Rows from block 4 of a small image classifier, named by matrix and row number. Each number is 128 + 24 x the weight over its row's rms, rounded and kept within 0 to 255. All counts start at 0. Numbers have three digits each.
Before each channel's rows are labels from the 100 images, of 14976, where the channel reaches its highest value: "top examples" is what is common among them; "peak on" is the class under the peak. Only what is clearly more common there than usual is listed. The data: made-up waving flags. In brackets: how many of the 100, against the usual share in percent.
# r30: branch 2 reduce pointwise conv (model.blocks.4.r3.0.weight, 68x272x1x1), inputs 136-271

top examples: ring (51 vs 7.6)
peak on: emblem (31 vs 1.4)
r30.63:160111073142148124188108132137128141129121117102139148103129162139123104092114108141142128109101103118121123080137097154143082132133125162157085139116147102081088112175133136133111130147198122061095137115157127093114120083167100159135103160136113128100104089111121122121135166133148121133116125101169115158156174110141163106118139133143183139132139126142137120123104136104116112127069113155120163151131109131

top examples: ring (49 vs 7.6)
peak on: flag (70 vs 42.6)
r30.52:149146127138106117134108115164131140115139125120120110117132098150154115158140122143133096123122079102139100131105145107141158108121115134139123155143151154156218117087139128095145163144125173150138141127126142118141098133126167117136142162138115126108121190070115146133109103144167080061122115110090128147134121112147116099123120154125123129137143135177194122159101107142135149145128122125143122151102082129

top examples: saltire (54 vs 6.6)
peak on: flag (79 vs 42.6)
r30.0:142112120156133110093126107119076120108122127134153087125172120111130126111167119100134116112109122123138140170077146108124119130108134087112129150101149063146136153133123186108172101155122148169145149140126097093087142119088142171133139090110163178131153150118111104102144149190165135117092135161121144119128143120132139132178101091151146129126121129170097157069170183161133183098161123125137104100135116159

top examples: ring (61 vs 7.6); crescent (32 vs 7.6)
peak on: flag (71 vs 42.6)
r30.20:159121108113132122126089136141130150120130115109158196083134125141140121155092132156148108102123117130131117101137153105148136094109128143111124145129148139148158160142100119131177106132129148135136112150115111095159112061053127127116108174088107100058113089076144101111115118116139139061120107124120154135115122117161139115155098135159096116128116125103157105129119107110130137128125126134128110126090125124

top examples: saltire (42 vs 6.6); rhombus (34 vs 7.2); diagonal band (26 vs 6.9)
peak on: flag (98 vs 42.6)
r30.37:100110122157113126132114135096125090151108112154101149128096129124153114158128065135095084149143126112081074151150149154064088163158144099148171135104096131112093109135178127120110123176119114164151135121160148137107145182073099100148166113128154152129171163111145138143111134148134151188095102136149147095123134116126147136076167143126101108142125118140151132144095107109138133091138093101116119155153116113

top examples: saltire (52 vs 6.6); diagonal band (46 vs 6.9)
peak on: flag (100 vs 42.6)
r30.49:128155142116162164087157114152099142129172123109142150142180108104185120146124133098118136108096162132099157135105153121124144123090116126116123094108160094143127128090113184146140141165111119160109119125122118083101117095120171130082128135107103163077125116102138107102135125135167172090110138122178164119109122123101135121130142096183150118173104148168090133084178129174160090126158134155099158111118133149

top examples: saltire (45 vs 6.6)
peak on: flag (97 vs 42.6)
r30.44:134088121131135098106123123134120151134143127123133150155161118135125133129102162119144134124127114169111116166105161110118127113124096099120164112096122083133122112130140103123178156102106139168138137144131120109099118113102144121168103129114118130078122156123142085094115109107118120096134159080134116151161125128123144124114133126147155140143123123125096163112154156100125115148161141151117149127169101112

top examples: offset cross (41 vs 6.6); upright cross (29 vs 7.1)
peak on: flag (93 vs 42.6)
r30.27:136087126117103144133111082128165088150120144134147092083130116147091117135127110110141112109086101145178081147127105106129147127110100114134093156125117134103116136161134147120124134132130140119137118145144143121131100105107127121120108130126123138140100164136107112116106122109138082121138135112153098113152144120162106176125158144130169129157126136128175127120135168086117157114157147119107125121111163097

top examples: saltire (36 vs 6.6)
peak on: flag (77 vs 42.6)
r30.25:150153136112134117096153098133137114117117147132146165134130107088134166108124134144153098132148150113127175111083108101128178106114109112096130078120144131128125120148105146130137107102113146132141087118109132102123126096128156142119124125129105132080079130171139093107168114121125150128096126109170135143101133131104132134165139098166146141148104164220062158089153108138175110109147155120118150122147104129

top examples: offset cross (31 vs 6.6)
peak on: flag (94 vs 42.6)
r30.65:194138126122100097143098112122166117071115105111107114113149120157100131103116102126124174128114095114164118122136115100164113100171118109139115179113142097058145108165130104135090155088164142097120119126128129157116113107131148119119129139139113141152118132127137135150095115137104089105139147110154101107140117115095116161145168159122134132163139146101114094140116126128119166139160153147127113099107212100

top examples: saltire (46 vs 6.6); triangle at the hoist (27 vs 6.4)
peak on: flag (98 vs 42.6)
r30.38:145117148147130116119083143156132151100158119084097127103164149119126104098124124122131112111132128129117108190109144129156117118108146126126135136115139135156102154101162113120126165183133139158151131166132153137163149196104130116113133117121145112158120144160146092111151103113145140152162133154126112091098090128101104108108126112081127160114135139135095123063125167101114141150184142118102104133105118128

top examples: saltire (33 vs 6.6)
peak on: flag (69 vs 42.6)
r30.67:151094127102072114138131130153154169120100097142146100128156116126091147144137164166147122147096102135130130126128120104108128114140136129146108111099151064100127145117119127101163162104090158151145143157109139108175130145194106125159178147082101136052107137157164080091115148109135135105117111118118105130102110161086121108151092158142111147119142153162206124188112128144136141119099103109136118114105138149

top examples: ring (52 vs 7.6)
peak on: flag (72 vs 42.6)
r30.41:145113140118124120088106096146143131105134139109141144123155127091083141103079128103116091125121179115151119153109151143123159124137133130127138063090133101139118141088140145117177125169118175161184116134126147121095136140097167118129168089150132115114101144208155118121116126089148141133094150112117111131136153136147169089152139105113120153125111126115116150090101137098125111130120104140113133199148115096

top examples: rhombus (62 vs 7.2)
peak on: flag (86 vs 42.6)
r30.23:162119153085096147131124095149147141106128135102133116137178171147096136140126118114149108134108126138151103123125141151151108124104108124153116138101150076115110136142160126114174126159146156109131118107131143149117108128110142133142089165106079119143138128084129122172115113120132096093138170108125143096127105180109117133128128162140117164127150098137203094141109109104141158134109114135154118128134175142

top examples: two vertical bands (26 vs 6.5)
peak on: flag (97 vs 42.6)
r30.61:108134115156130159133094145118127137066135105153118135137073165129106101169095134108076103161140135160151126091174078169130135120090112144187162120100135127115160106162140172118102118142133105078109166071185117137100191098138124117161121168138143162133179102157118132152133104147126100128104120112127146154128143148126106115144143129144123135126145109090136121152103123114123114185095146123155104113112115127

top examples: rhombus (45 vs 7.2); diagonal band (30 vs 6.9)
peak on: emblem (32 vs 1.4)
r30.39:129099163195135122165151117163182208137135129134137113110143184110155118124098153149130143119130120157133137108115144142173147093132129144137107117116161105105110143150102128119131127143172123147132117140130139091148135140144085109149126127116123098113090122107140072119133150102147144114088120115131129163164149127149123102103123173123110169106134143160102166137144132110136112113131135108152133154108129116

top examples: ring (40 vs 7.6)
peak on: emblem (33 vs 1.4)
r30.26:098151131099158170117177155121114125139131153124164188095144123098078167083121147145139117098121172108101144112130177131121161136158132128124123138144120091113190131126116127134157128135125147147112113108107116136127144091069123130112146127135106132075120108148137137111126114100179143087131127129126204134145149126140133134125141132129136125124126097106176126171104143070114123139127126100121131147128100106

top examples: rhombus (50 vs 7.2); ring (28 vs 7.6)
peak on: flag (73 vs 42.6)
r30.50:119127075094169102132089139125106130085093154107158145153210131132131109135144112111116127129129105113148098155140163148127125151162124147110136111123136115127170141111128111134125125120156060169125140130166125127138105196104132113152144120107146114112176146112146106101087116113159127104137185113123143131131105136116108118108091132092129140115130112129118105125060122104106149123142117129135114126103159132

top examples: rhombus (36 vs 7.2); gear (35 vs 7.4)
peak on: flag (95 vs 42.6)
r30.36:103124102154117148101102142096136114079119133129116142090101087126112139096142130112088121146191111130110150129145130153109108112141110083149172087117103142128163139151135181124133090128145116122103093124131121127100143137090178143122159136123139149162141150112135116108115131123125102132107111100116152131138162128147131109140140121114134129134154124123156155142144129098127209125150119130144115116118062103

top examples: crescent (59 vs 7.6)
peak on: flag (86 vs 42.6)
r30.51:100106141108080118093120142186173161130149123136120093118114142123160166160115146130130096112105110183129107105159127102157117098112141124136104179140138152127111112107128097133117122115150164102130114142146105134106097082117146119141090107113130115089117107065122117145091114147143145061114116116133118100138121126132138107113120134118130130093137103131166093142114106156119131133110124107125115137105103132

top examples: rhombus (63 vs 7.2); diagonal band (36 vs 6.9)
peak on: flag (99 vs 42.6)
r30.14:066169088121170124106142110092095101105118138107124123112150112058091162114125140109104099104141138132103131136108150184088137196166120117110137111118089131097182167102112160136137101154123113132151116119153117146165144187146149118103197133139153139106160127135140129121139136139180133115122154157144198113155130153134122117095144147124146118141140124118192141153113131081124112133151111106112132171143104108

top examples: rhombus (47 vs 7.2); circle (26 vs 7.5)
peak on: emblem (51 vs 1.4)
r30.55:116135125122188111156100123100114100099123126121126064123151111130133128150166145109119220129083152116132148122093127196114099115147139190129099118176124152112128146133144132141099094139125126093119147111177085106195102150223122115146057095153116120115127085175130127126130148125158152123132145094188092150132135142146143133121115157121147095131133110146173141153113117123137119117109116134116111157133116156